Weights of a small multi-label audio tagger: log mel input, arch ecapa_tdnn.
Rows from block 2 of a small multi-label audio tagger, named by matrix and row number. Each number is 200 + 30 x the weight over its row's rms, rounded and kept within 0 to 999. All counts start at 0.
After each channel's rows are labels from the 100 clips, of 14976, where the channel reaches its highest value: "responds to" is what is common among them. Only what is clearly more common there than usual is listed. The data: synthetic speech, music and everyday sounds put through simulated rooms and audio effects. In brackets: how many of the 100.
# c30: last pointwise conv (model.blocks.2.c3.0.weight, 256x256x1), inputs 0-127

c30.164,209,219,215,251,188,157,224,208,155,162,196,274,199,195,198,234,203,201,172,208,186,175,133,218,146,197,252,165,208,224,244,165,188,184,167,225,217,220,240,191,158,198,213,228,177,222,186,253,267,215,231,203,216,240,216,174,186,230,218,199,196,211,191,244,234,235,177,230,208,182,174,203,201,257,171,225,244,220,196,214,195,151,166,157,182,180,168,228,166,220,188,246,209,213,225,218,170,158,228,208,227,203,168,232,197,182,150,256,210,165,175,272,226,232,218,141,216,232,205,164,253,185,205,180,219,227,196,229
responds to: reversed (48); dry (41)

c30.84,198,202,221,233,248,228,176,216,214,195,186,138,190,156,198,186,182,193,150,227,232,216,158,196,110,217,217,193,194,273,265,177,193,222,147,144,230,199,177,178,169,147,205,177,198,161,156,238,235,198,160,168,212,242,210,196,211,197,179,169,224,199,225,291,170,142,230,219,222,144,186,197,175,170,226,180,165,207,179,250,152,191,230,218,194,193,185,208,188,200,213,164,239,205,231,247,222,149,184,160,226,237,199,183,171,160,195,180,204,187,176,239,237,181,204,199,241,167,182,136,178,184,199,162,150,211,175,167
responds to: drums (78)

c30.116,229,171,221,226,169,174,139,206,212,205,195,210,144,268,239,229,191,228,176,140,257,239,222,248,230,172,180,218,212,168,155,248,187,200,162,195,277,198,238,179,186,227,113,159,202,228,198,170,186,219,179,242,191,123,184,193,148,199,228,219,226,213,182,167,174,200,186,235,212,209,183,202,208,184,169,226,238,262,170,200,248,177,183,206,199,199,202,219,166,179,180,197,205,204,218,168,188,195,198,175,184,166,177,206,225,204,208,183,241,210,194,190,248,166,224,192,188,199,173,165,230,182,181,190,258,256,180,205
responds to: drums (54); dry (43)

c30.128,191,171,213,228,178,218,218,203,167,242,204,180,178,111,205,183,169,180,185,160,193,235,198,212,214,193,222,228,260,246,227,147,235,222,189,144,197,116,221,246,220,216,206,142,207,165,221,183,154,190,173,233,183,187,174,220,177,218,212,181,175,224,183,229,240,173,195,181,200,190,224,156,196,206,182,190,181,222,247,161,238,207,212,223,244,196,177,206,250,200,191,227,242,241,183,175,151,219,208,220,214,167,263,162,196,204,230,200,200,182,212,212,195,165,185,216,144,163,186,165,211,211,207,192,187,186,218,200
responds to: drums (65); dry (42)

c30.190,210,183,208,255,184,161,189,182,205,225,170,227,194,151,192,139,223,179,200,186,236,173,224,188,152,210,240,177,211,207,182,261,236,162,220,203,200,191,190,173,181,206,157,185,214,186,222,202,196,224,204,207,186,234,161,244,243,205,215,216,204,195,274,182,155,146,153,215,202,195,203,179,216,173,197,185,144,185,160,204,222,222,181,235,168,208,191,188,187,152,202,164,189,172,198,201,170,207,224,171,178,173,186,205,221,185,203,211,250,197,200,247,197,191,196,201,219,204,187,155,202,212,122,238,202,172,227,186
responds to: short reverberation (67); reverberation time: 0.15 to 0.3 s (40)

c30.34,222,171,212,207,200,158,220,203,265,214,224,235,157,162,193,200,197,178,201,230,189,205,154,205,174,229,143,220,196,215,203,183,164,200,186,185,189,224,199,273,144,203,231,221,173,197,207,197,226,181,196,152,187,196,245,214,256,204,175,223,170,197,167,185,170,192,221,151,207,154,245,240,224,197,197,150,195,208,211,129,257,167,155,210,161,185,170,170,197,247,203,191,221,215,285,202,191,227,179,195,183,229,202,179,189,213,184,181,256,201,224,205,208,238,170,182,181,198,191,171,240,133,195,186,226,246,222,212
responds to: dry (80); wah (38)

c30.89,214,182,141,219,205,187,194,187,169,156,199,188,229,231,181,196,187,174,207,169,198,187,201,231,197,187,195,218,243,231,166,230,263,247,227,171,177,241,192,204,222,240,195,246,129,220,188,188,198,120,244,203,235,277,201,188,236,210,166,236,186,184,192,218,220,232,184,163,200,216,171,195,188,208,158,195,201,233,143,166,191,222,238,170,213,190,208,177,243,148,181,215,230,166,208,206,207,201,229,147,194,215,171,238,154,190,124,254,179,182,243,213,190,187,189,202,165,238,167,209,203,203,209,214,174,167,229,224
responds to: band (84); number of effects: 0 (53)

c30.51,157,174,197,139,221,232,187,192,224,196,209,170,194,191,229,168,217,160,187,212,148,197,220,219,193,178,198,193,195,186,155,183,243,194,208,227,184,202,195,175,202,229,200,175,154,146,184,188,175,181,215,191,195,224,185,219,168,175,235,173,181,214,163,234,190,179,190,197,253,172,171,216,242,176,182,223,219,135,196,268,236,173,245,124,175,148,175,220,220,244,210,204,231,161,185,192,217,219,199,191,178,189,224,208,287,187,174,157,190,170,167,202,199,184,214,221,123,202,107,205,134,206,228,178,209,169,185,163
responds to: everyday sound (56)

c30.110,211,186,206,216,126,223,263,207,181,180,171,244,181,178,185,183,214,277,142,206,198,179,205,221,236,234,136,162,199,194,234,196,222,176,215,199,197,213,162,193,212,209,172,181,242,209,205,192,212,208,193,238,179,244,193,185,221,166,235,210,179,225,187,152,199,198,203,221,180,162,209,208,223,141,263,214,157,222,99,230,174,165,145,157,210,182,250,190,195,181,229,192,216,212,214,167,203,137,213,214,203,175,191,187,221,229,172,185,211,187,203,171,179,225,171,171,246,190,178,231,245,214,194,196,208,196,185,197
responds to: wah (39); ring modulation (36)

c30.177,237,211,183,173,220,179,168,208,221,195,195,176,229,216,160,179,214,184,174,201,198,191,182,173,191,211,176,256,187,197,219,201,210,110,204,210,203,226,177,226,204,196,145,264,188,155,195,184,200,224,148,177,160,181,229,224,193,214,241,229,213,184,135,185,182,197,207,263,215,186,211,115,224,172,167,179,206,191,275,231,174,162,236,200,137,219,151,183,170,215,206,180,217,213,158,162,238,171,173,199,171,209,190,238,169,170,202,181,210,182,249,208,193,185,152,256,199,213,214,214,148,164,160,223,205,155,148,218
responds to: short reverberation (73); reverberation time: 0.15 to 0.3 s (48); distortion (46)

c30.25,213,188,163,222,165,186,157,184,239,221,132,153,199,187,206,199,181,214,166,208,220,199,245,216,149,145,223,129,240,179,199,150,208,209,121,202,166,242,210,187,173,240,224,160,213,266,186,206,183,161,218,168,241,225,243,199,122,185,181,209,173,189,233,231,254,141,165,197,207,178,212,204,164,187,222,227,197,160,161,154,150,132,173,233,203,167,207,209,217,212,207,196,201,222,207,205,163,221,206,213,158,184,173,184,217,236,212,232,176,224,178,170,197,212,205,225,212,172,171,177,167,224,252,166,163,192,223,239
responds to: dropouts (61); band (50); distortion (41); number of effects: 3 or more (37)

c30.24,203,178,148,128,251,228,155,215,186,203,240,192,230,180,156,214,228,197,157,165,233,182,264,174,193,230,183,214,193,219,128,225,160,206,182,178,191,177,198,213,274,203,170,256,193,234,170,159,212,266,166,225,155,278,185,225,171,213,196,219,219,179,204,185,203,210,221,207,213,220,216,194,193,199,179,228,217,176,180,186,264,214,171,166,185,209,208,234,194,175,172,214,188,188,188,181,198,136,250,192,180,181,212,219,213,195,162,151,217,189,234,194,198,197,202,209,277,192,182,249,184,192,219,227,195,249,187,207
responds to: everyday sound (56); wah (36); ring modulation (31)

c30.64,179,242,164,214,232,163,166,272,145,160,193,178,170,213,193,146,178,220,216,177,177,251,190,178,172,156,195,242,216,234,224,142,198,258,193,216,169,212,232,141,228,233,219,180,191,193,246,211,233,233,281,214,190,215,163,211,198,198,205,153,183,202,138,217,127,161,173,241,195,226,197,209,206,168,216,193,199,295,201,165,188,187,181,160,174,184,219,193,242,197,183,219,225,225,204,177,206,233,183,188,218,172,206,187,256,182,196,188,219,187,214,189,212,190,187,155,190,167,220,207,196,222,214,224,152,223,250,135
responds to: dropouts (87)

c30.224,238,206,262,239,217,180,168,222,217,163,196,216,215,301,182,185,200,207,202,197,200,123,279,181,203,145,190,169,193,204,215,178,267,163,271,225,232,218,227,190,167,206,177,188,156,193,213,183,214,155,163,178,201,190,258,205,205,190,167,140,200,207,228,206,167,178,218,209,233,206,150,177,193,173,206,172,205,195,165,195,185,215,149,249,194,149,171,224,237,237,195,149,153,184,191,236,183,246,200,209,206,221,177,172,220,203,207,173,185,195,188,183,186,176,176,203,141,235,182,196,228,193,236,220,252,151,193,177
responds to: band (83)

c30.191,265,222,182,113,203,231,207,180,176,234,245,171,218,185,190,207,266,254,208,153,194,166,206,186,179,174,227,204,210,166,173,210,218,219,221,208,240,193,178,200,246,224,179,205,213,194,156,224,218,185,271,180,207,183,218,217,138,240,194,242,164,186,207,211,193,172,188,195,163,180,186,202,118,176,158,135,237,176,189,170,192,203,200,233,196,202,173,205,219,170,220,201,179,221,198,204,161,209,219,206,211,223,137,188,176,161,183,200,230,171,259,191,213,236,169,165,176,149,271,250,224,215,183,168,179,236,219,219
responds to: drums (67); distortion (33)

c30.151,191,218,157,184,256,273,194,218,200,177,189,195,216,177,226,224,180,217,184,179,223,210,172,225,212,178,192,186,192,222,225,169,199,192,222,234,227,196,162,206,193,246,212,220,220,193,201,233,201,180,173,156,198,166,214,188,209,246,225,199,214,245,211,195,177,197,156,236,176,220,240,202,200,189,196,135,227,209,196,184,247,176,259,195,199,206,191,155,214,195,187,269,233,235,181,202,189,201,175,210,216,203,215,178,237,221,212,169,209,183,211,186,239,204,214,202,204,198,234,228,194,215,220,206,153,233,241,153
responds to: everyday sound (68); dry (65)

c30.65,239,242,219,189,210,96,244,203,177,190,163,315,259,187,205,203,195,192,180,160,171,232,185,224,256,197,198,175,190,141,170,202,175,261,148,149,166,212,179,186,174,163,287,193,148,251,170,164,209,157,199,185,162,185,153,197,197,229,263,194,207,196,178,189,192,193,171,174,189,180,204,205,264,201,223,163,211,225,150,221,184,190,167,217,239,222,251,219,196,156,214,221,184,202,209,199,193,174,186,205,209,183,202,166,204,175,181,165,184,192,220,194,196,218,191,170,223,189,184,175,228,209,212,196,195,234,183,149
responds to: band (75); dry (45)

c30.171,202,202,234,177,228,231,236,204,199,191,190,217,202,225,159,183,174,200,189,174,227,177,231,211,197,214,217,182,202,260,126,190,225,230,217,212,255,230,185,190,270,178,241,144,203,200,254,211,204,67,208,127,198,223,167,158,204,224,216,169,205,157,203,206,174,219,128,211,207,184,195,198,207,252,226,145,221,200,237,229,173,187,210,172,169,187,215,189,176,207,197,200,225,237,254,176,209,188,242,198,210,193,152,182,226,180,208,216,159,214,216,153,218,197,204,190,177,208,186,204,183,147,174,194,221,219,191,198
responds to: reversed (63)

c30.46,187,174,199,219,176,217,221,174,261,167,172,198,187,192,225,210,164,206,194,223,182,200,199,216,217,224,209,177,164,141,272,232,195,154,182,136,170,210,179,179,203,239,203,244,224,236,180,158,210,170,182,182,240,180,169,190,214,203,261,166,150,244,178,164,177,223,174,194,250,137,224,230,209,172,231,224,150,200,199,209,224,231,178,223,149,206,214,201,229,172,171,192,188,192,127,202,198,223,237,176,195,245,224,204,198,219,165,211,173,200,220,225,190,210,167,140,135,194,207,199,173,255,182,135,209,163,207,166
responds to: wah (82); number of effects: 3 or more (33)

c30.194,199,251,198,261,193,175,201,200,188,198,155,212,252,242,185,208,175,195,193,203,156,198,216,210,251,184,224,194,181,245,182,213,156,195,199,207,190,197,226,179,233,184,194,178,204,174,150,174,165,174,168,235,192,166,215,233,189,229,223,201,227,172,221,150,217,212,182,215,204,138,227,199,189,214,229,145,195,189,187,202,165,184,196,199,271,194,202,161,172,198,174,237,195,235,160,165,163,189,252,178,148,184,210,215,166,187,218,204,194,237,226,184,243,196,223,195,159,208,190,114,161,192,196,227,189,218,226,214
responds to: everyday sound (62); dry (58); reversed (54)

c30.17,162,221,185,228,264,205,205,172,205,169,167,197,230,217,175,192,140,171,209,207,188,183,242,188,189,219,225,208,192,164,243,221,238,198,159,242,141,216,197,170,194,265,208,161,209,225,172,175,250,164,235,170,195,236,204,177,207,221,194,179,228,195,207,227,205,215,218,175,211,200,197,171,238,169,166,192,159,225,174,215,171,212,193,178,224,196,225,242,223,217,205,253,140,167,146,200,187,276,207,208,207,176,227,215,209,195,173,208,198,195,206,223,236,163,184,204,148,213,204,177,149,225,190,168,216,225,185,198
responds to: distortion (39)

c30.178,167,221,237,203,209,185,191,207,184,195,178,208,208,170,187,196,163,167,223,214,176,198,185,182,193,170,229,204,188,199,202,199,161,177,224,230,192,190,212,216,152,192,246,215,216,202,200,179,242,182,194,184,207,216,153,182,185,180,196,222,178,254,146,163,186,201,231,230,249,198,202,145,216,193,236,195,160,242,208,234,113,220,191,205,135,184,178,226,217,198,206,208,211,257,219,153,198,182,206,178,217,205,201,168,211,236,183,178,236,167,191,216,190,184,280,242,193,259,139,187,226,163,204,208,233,207,195,214
responds to: speech (54); ring modulation (35); dropouts (32)

c30.238,120,244,175,184,190,192,130,183,188,201,220,206,194,185,190,155,233,129,241,136,272,197,227,181,189,179,205,213,213,197,215,183,155,223,176,188,167,173,169,245,186,233,190,236,216,260,169,207,189,121,150,174,193,231,205,212,271,170,190,206,201,213,188,175,226,218,224,191,220,176,204,192,212,169,219,204,113,166,168,167,259,206,218,185,209,228,204,206,200,185,193,191,157,143,275,225,230,224,157,203,188,195,226,153,201,226,189,172,197,164,187,213,211,178,222,182,177,202,190,220,239,213,165,170,170,231,232,127
responds to: distortion (51)

c30.36,222,207,168,250,211,226,181,223,184,214,198,217,212,218,189,266,185,203,188,219,169,178,168,227,198,210,199,206,197,195,224,196,270,151,208,179,162,237,172,155,214,148,211,226,138,220,203,218,157,247,168,247,185,189,240,218,194,226,183,189,235,209,226,195,204,215,265,178,216,172,186,207,213,144,223,211,272,223,192,167,190,219,167,201,231,221,214,196,172,182,146,166,242,203,152,168,187,192,196,167,185,172,208,209,210,198,219,176,243,237,201,196,226,221,183,232,162,117,226,202,176,213,233,232,187,246,156,241
responds to: speech (70); short reverberation (65); reverberation time: 0.15 to 0.3 s (55)

c30.19,263,217,209,150,225,167,192,142,252,200,166,218,172,238,165,155,166,193,160,233,227,202,182,196,186,190,236,177,195,184,192,178,238,155,209,188,180,233,200,167,172,197,201,125,232,191,222,198,214,263,195,172,122,189,199,175,205,166,282,210,163,162,203,203,180,233,205,200,190,240,238,200,235,222,213,174,201,204,191,219,169,158,145,175,168,234,206,203,170,248,152,207,134,227,158,178,182,199,207,203,213,209,154,176,203,158,234,226,206,192,174,189,182,191,214,180,177,255,170,232,179,221,213,214,198,166,139,191
responds to: short reverberation (66); ring modulation (45); reverberation time: 0.15 to 0.3 s (45)

c30.91,194,238,210,251,224,208,154,201,181,269,169,168,221,179,201,209,171,213,166,178,155,201,200,170,243,173,228,181,228,191,167,214,194,217,176,185,241,199,209,234,201,196,210,217,170,216,196,200,206,250,198,231,243,239,178,196,230,161,147,180,185,166,169,231,183,144,183,138,189,205,187,150,209,216,185,197,163,144,215,218,254,256,138,186,153,200,154,216,213,199,212,181,198,197,180,219,225,188,224,141,194,174,226,133,185,219,205,223,175,172,181,193,197,203,177,180,255,254,226,191,236,203,329,245,227,168,246,212
responds to: everyday sound (83); reversed (49)

c30.146,206,202,186,199,224,164,183,165,158,208,212,171,185,182,171,213,163,171,238,176,189,277,190,132,216,218,197,229,230,183,208,245,228,289,192,217,219,215,156,144,209,218,198,159,188,219,223,195,205,208,174,125,187,242,222,202,233,198,201,208,240,224,161,178,230,222,204,200,139,231,212,212,198,185,188,168,162,194,184,205,182,212,248,169,225,149,216,211,140,208,205,207,183,190,216,186,277,227,217,189,212,184,210,161,212,188,169,174,212,167,175,213,184,258,253,205,230,161,241,179,229,195,192,190,236,153,222,144
responds to: dry (66); everyday sound (57); wah (41)

c30.83,205,213,263,158,219,239,194,270,216,181,183,213,212,186,179,230,201,200,207,209,234,184,250,224,189,192,238,173,199,243,207,226,211,149,182,212,154,215,192,173,215,176,214,218,215,189,197,174,212,222,186,202,194,197,190,225,125,212,189,176,242,193,215,198,193,216,179,220,224,202,181,179,211,204,195,201,238,174,195,242,218,236,175,236,210,205,234,189,173,191,218,180,249,181,171,226,237,215,180,278,209,148,190,210,155,232,188,166,207,213,173,185,195,185,100,211,185,241,211,256,204,155,248,186,175,226,183,207
responds to: wah (91); everyday sound (56)

c30.184,152,179,187,168,146,234,172,138,192,169,195,213,218,205,210,167,243,211,165,219,190,249,205,164,280,206,156,179,190,259,222,202,242,210,223,185,212,168,214,165,218,258,215,240,199,163,183,178,198,179,238,195,204,178,205,202,213,208,154,185,172,235,247,190,223,194,202,162,242,209,241,235,164,219,236,230,179,217,236,150,178,166,206,200,151,212,180,201,165,155,160,195,196,203,157,231,191,222,210,212,192,240,233,220,204,173,154,212,177,199,161,174,196,222,168,209,172,190,198,158,232,194,147,177,172,203,164,184
responds to: wah (61)

c30.38,204,189,192,172,198,192,184,212,176,221,177,230,216,184,208,272,157,217,184,192,224,230,200,193,205,164,216,196,160,190,182,189,176,239,184,231,223,186,209,152,210,205,201,203,222,186,169,235,219,215,156,223,174,208,176,223,216,268,228,208,190,208,203,234,191,202,246,152,208,192,177,198,199,155,271,219,185,210,229,170,197,233,237,214,184,199,229,199,163,187,243,243,231,217,225,204,233,195,209,198,206,238,168,215,236,211,226,178,232,205,172,178,164,191,181,251,170,202,161,186,180,231,215,204,167,239,192,201
responds to: speech (71); dry (63)

c30.205,179,221,189,148,272,157,185,197,216,181,165,258,222,132,184,243,224,164,188,153,181,181,283,200,241,223,172,232,184,263,189,229,185,179,197,206,180,241,191,216,218,210,213,213,168,207,241,188,163,166,178,214,226,229,172,192,223,162,169,203,246,222,160,249,205,246,185,201,159,235,180,211,186,118,226,204,231,186,192,200,192,203,200,158,198,182,221,199,228,216,181,174,197,191,181,215,208,178,183,197,231,171,167,208,202,199,229,229,238,187,170,221,207,176,179,178,190,256,184,251,248,199,185,230,185,168,150,220
responds to: drums (60)

c30.138,270,148,207,221,174,199,225,203,204,198,215,191,185,241,173,252,189,173,208,193,204,229,229,229,175,195,162,172,242,185,135,186,175,180,186,204,205,199,188,258,224,185,243,190,188,212,198,228,210,216,188,204,171,208,160,198,194,224,150,196,214,225,254,208,221,211,197,269,203,198,200,229,245,210,190,172,218,158,179,215,202,203,150,191,223,156,254,271,181,227,230,239,179,199,234,241,235,228,275,222,217,213,199,230,202,202,180,215,145,201,251,127,209,185,173,159,172,183,245,214,270,181,212,219,113,198,212,198
responds to: dry (79)

c30.150,164,166,280,120,240,208,220,201,192,243,199,171,178,221,190,221,123,241,161,211,240,190,233,171,195,195,206,191,166,211,200,185,220,176,247,227,197,248,213,231,212,220,193,152,203,216,180,211,187,175,197,260,246,137,170,135,232,173,181,193,248,263,262,199,236,231,175,220,155,177,199,206,258,210,195,222,172,166,210,216,182,165,174,167,243,214,194,189,190,199,163,207,199,217,192,201,182,175,213,214,209,208,244,220,166,168,254,212,200,225,219,184,217,149,160,218,174,174,179,201,187,220,201,188,171,168,215,169
responds to: reversed (53)

c30.181,215,220,207,186,170,120,204,237,237,216,224,193,147,195,258,200,204,158,203,159,184,253,242,205,266,164,190,222,163,191,248,206,213,182,188,238,254,200,227,195,196,214,170,178,185,154,222,195,181,230,174,178,233,139,245,150,224,160,274,184,195,177,197,216,174,134,192,204,210,242,183,194,202,174,209,233,133,178,179,236,185,205,185,220,248,194,206,230,180,151,143,193,200,191,183,173,140,183,240,199,214,222,215,237,248,229,187,186,189,158,204,203,203,171,206,259,184,220,196,248,217,184,167,180,227,146,154,200
responds to: short reverberation (70); drums (55); reverberation time: 0.15 to 0.3 s (49); telephone band (32)

c30.169,226,163,232,192,182,213,252,162,225,222,176,214,195,219,204,234,198,221,156,198,238,223,182,176,259,284,174,156,227,278,231,180,180,182,200,202,205,177,160,219,249,203,169,218,139,207,211,214,187,241,207,157,199,182,191,164,223,243,226,166,184,221,185,173,217,229,242,200,214,200,197,196,192,228,191,183,232,162,212,211,120,230,169,214,156,184,254,166,197,200,161,172,218,154,200,206,240,205,161,236,208,168,259,145,182,205,173,143,175,227,196,219,157,200,198,220,218,201,219,233,168,273,166,138,198,218,168,173
responds to: drums (61); telephone band (31)

c30.49,163,197,153,225,175,211,166,246,179,201,218,201,160,201,162,271,193,223,206,236,238,262,202,198,217,187,253,157,218,159,221,169,237,207,181,169,210,167,156,230,173,172,176,243,185,217,207,192,228,194,170,233,236,202,182,176,179,189,223,252,205,223,209,223,159,213,174,201,241,219,188,173,194,214,230,176,281,186,167,247,195,194,205,255,265,143,269,207,151,193,176,232,190,195,131,196,230,234,194,223,175,210,193,203,152,195,177,196,167,173,222,207,160,154,177,189,263,220,227,169,227,231,188,247,220,212,190,193
responds to: reversed (31)

c30.75,144,198,230,200,179,249,225,214,243,151,146,259,221,219,199,165,235,175,263,209,223,152,188,228,170,213,144,226,189,202,213,156,219,210,190,224,167,220,186,168,221,213,229,187,231,218,146,179,159,196,212,206,169,253,254,213,141,256,205,241,180,192,181,193,179,225,230,182,223,213,223,245,193,218,169,190,238,208,175,241,193,168,233,243,227,188,210,212,192,140,210,192,203,215,179,216,191,200,269,215,248,234,185,239,206,194,221,254,223,239,202,176,161,199,183,232,204,199,202,201,207,183,139,230,152,182,183,177
responds to: dry (87); speech (74)

c30.62,211,183,153,225,165,199,183,175,196,185,176,238,192,209,204,186,180,205,163,178,145,196,134,206,204,227,124,195,195,222,215,194,142,179,171,141,209,203,207,231,214,186,210,265,177,181,195,160,161,160,221,173,243,192,203,191,187,231,228,194,217,187,237,187,177,204,217,213,167,183,207,168,192,216,179,185,233,229,216,238,188,175,201,187,195,253,227,199,195,258,190,186,174,214,170,218,213,189,259,180,225,181,148,215,234,187,261,240,244,196,167,195,269,198,152,199,195,193,197,220,173,201,158,196,172,225,175,233
responds to: reverberation time: 0.15 to 0.3 s (43); dry (42); wah (35)

c30.226,246,249,220,187,186,175,186,198,227,194,189,217,187,219,254,157,207,199,179,181,195,175,197,173,268,183,230,256,186,179,196,211,205,228,221,195,193,207,216,203,180,192,118,198,256,197,171,176,182,210,169,229,173,224,173,234,168,187,207,194,206,184,240,226,202,238,224,184,175,237,237,179,161,218,166,211,200,195,213,195,192,196,196,206,192,230,195,209,199,251,224,161,186,252,240,190,238,211,201,222,197,232,201,197,214,209,189,176,243,242,255,185,216,165,171,197,159,173,201,225,210,228,255,250,206,231,182,173
responds to: reversed (43)

c30.131,177,201,151,195,226,202,226,298,207,200,171,264,330,210,214,182,235,168,202,143,201,187,186,164,201,231,142,211,264,189,200,220,175,261,233,231,221,199,126,208,243,185,207,180,202,195,224,204,235,158,219,223,211,217,197,219,201,225,207,171,215,204,221,243,178,192,166,217,197,183,190,135,244,197,219,190,170,220,256,195,149,210,197,169,227,196,208,164,222,197,190,248,172,181,178,194,166,168,202,183,230,208,209,216,237,203,193,150,210,283,139,222,157,238,208,196,163,195,198,211,215,169,239,228,157,192,197,239
responds to: short reverberation (73); speech (61); reverberation time: 0.15 to 0.3 s (55)

c30.125,168,213,166,170,163,234,186,189,153,170,194,205,217,228,201,179,184,153,245,226,197,221,262,204,168,193,206,173,305,214,218,198,195,194,184,227,172,165,189,182,187,180,205,193,198,210,196,172,210,117,204,215,238,215,243,180,269,236,237,209,198,252,216,155,203,217,174,220,207,177,207,213,130,241,165,182,152,204,192,225,209,220,191,221,177,138,182,241,219,168,192,241,159,249,171,238,206,220,215,173,201,217,217,190,203,178,207,214,207,194,150,185,221,175,209,202,175,225,185,195,181,174,233,217,206,181,188,204
responds to: short reverberation (74); reverberation time: 0.15 to 0.3 s (57)

c30.222,242,242,188,242,237,186,192,173,236,146,165,278,188,224,226,218,172,220,203,194,210,233,241,202,179,155,157,192,208,238,206,216,194,200,239,163,199,218,195,216,167,232,167,199,177,194,256,212,181,200,203,220,195,171,174,187,240,206,165,223,196,150,265,197,183,189,200,178,215,162,168,200,206,201,206,205,196,158,219,185,214,215,171,162,211,194,238,233,183,212,184,240,198,222,196,180,193,210,151,244,139,220,182,165,202,193,225,210,208,227,231,202,183,197,204,164,201,236,188,221,179,131,187,175,149,195,242,219
responds to: everyday sound (59)

c30.216,235,210,130,109,182,167,168,221,188,168,209,167,203,193,251,178,173,210,199,243,198,157,198,186,178,125,180,210,163,214,175,202,212,202,186,216,195,211,154,161,136,252,171,138,160,244,205,189,251,211,184,158,270,258,212,147,244,204,179,188,214,180,166,160,210,163,267,226,198,200,210,245,202,260,169,168,202,221,179,188,192,196,207,233,183,164,191,177,176,184,175,213,160,243,209,198,197,245,203,237,234,182,217,211,205,173,211,250,198,153,167,188,176,200,195,201,247,176,153,182,197,215,228,191,165,270,211,222
responds to: distortion (47); bit reduction (32)

c30.28,167,193,164,163,206,209,168,215,218,196,187,226,175,311,188,192,183,218,213,213,186,181,223,176,215,212,171,228,199,158,231,214,168,226,305,199,178,267,190,246,186,168,205,230,240,172,218,184,250,189,211,173,180,183,238,265,202,233,199,156,246,225,221,239,222,209,201,196,167,232,191,176,216,203,169,255,257,146,196,188,179,177,212,246,215,186,160,146,209,213,209,206,215,208,166,208,156,165,210,220,163,206,128,197,241,239,193,200,236,197,200,190,235,186,233,205,221,198,183,197,234,131,140,198,200,184,167,212
responds to: band (51)

c30.119,218,205,223,196,182,197,184,221,198,216,241,189,209,190,189,196,197,182,188,180,212,224,225,192,185,210,176,174,198,200,238,174,197,182,187,177,214,214,190,167,180,187,206,199,204,193,209,239,192,174,201,210,208,154,176,207,210,198,189,196,204,192,191,243,198,244,137,146,195,230,206,202,254,218,186,151,235,213,186,211,203,204,174,181,234,203,182,235,203,214,247,152,215,158,185,196,254,155,177,216,179,211,185,193,180,224,191,151,198,201,153,203,185,187,136,211,234,183,154,203,151,211,215,193,191,213,258,187
responds to: wah (86); everyday sound (51)

c30.40,179,174,202,192,169,198,179,179,151,180,196,184,166,170,179,169,222,202,200,216,206,190,169,203,259,216,183,182,250,194,185,266,236,207,185,162,171,164,245,302,214,222,221,175,237,181,196,149,219,162,227,226,184,200,199,218,180,200,140,204,160,177,187,191,169,203,174,200,188,210,267,235,160,205,181,202,174,159,228,178,275,168,144,213,204,160,182,201,159,211,187,115,200,146,263,200,191,211,259,184,172,210,207,185,154,196,204,208,207,176,239,156,176,197,202,174,169,229,172,199,182,208,139,183,175,194,184,177
responds to: dry (63); distortion (35)

c30.41,188,247,234,174,192,185,198,195,196,201,165,255,224,177,150,179,162,217,159,147,181,193,196,197,184,203,227,162,202,145,218,129,182,261,178,203,158,247,164,190,180,171,196,235,201,206,211,243,206,206,195,148,244,203,176,231,240,183,183,146,156,244,221,198,186,200,154,183,263,208,211,165,164,192,206,204,154,189,220,242,198,162,198,237,196,154,214,167,236,201,243,238,251,161,187,186,170,184,193,181,179,249,221,167,226,204,195,205,190,246,273,196,168,204,209,194,192,238,204,223,167,202,203,194,198,204,202,215
responds to: band (51); dropouts (33)

c30.162,201,188,173,185,173,200,193,198,202,187,174,196,167,172,230,200,174,172,194,256,195,210,210,182,213,170,210,165,218,186,182,173,195,161,222,224,177,193,161,235,163,182,143,197,207,194,205,177,240,235,217,186,223,217,201,227,190,196,263,229,173,200,235,236,256,192,258,149,182,154,177,215,212,172,162,204,201,186,226,175,188,182,157,161,198,235,178,212,175,210,179,191,151,163,156,202,216,182,199,220,181,197,198,249,205,153,118,248,185,216,165,181,213,158,231,184,214,243,164,211,170,218,180,205,161,143,189,150
responds to: wah (62); drums (54)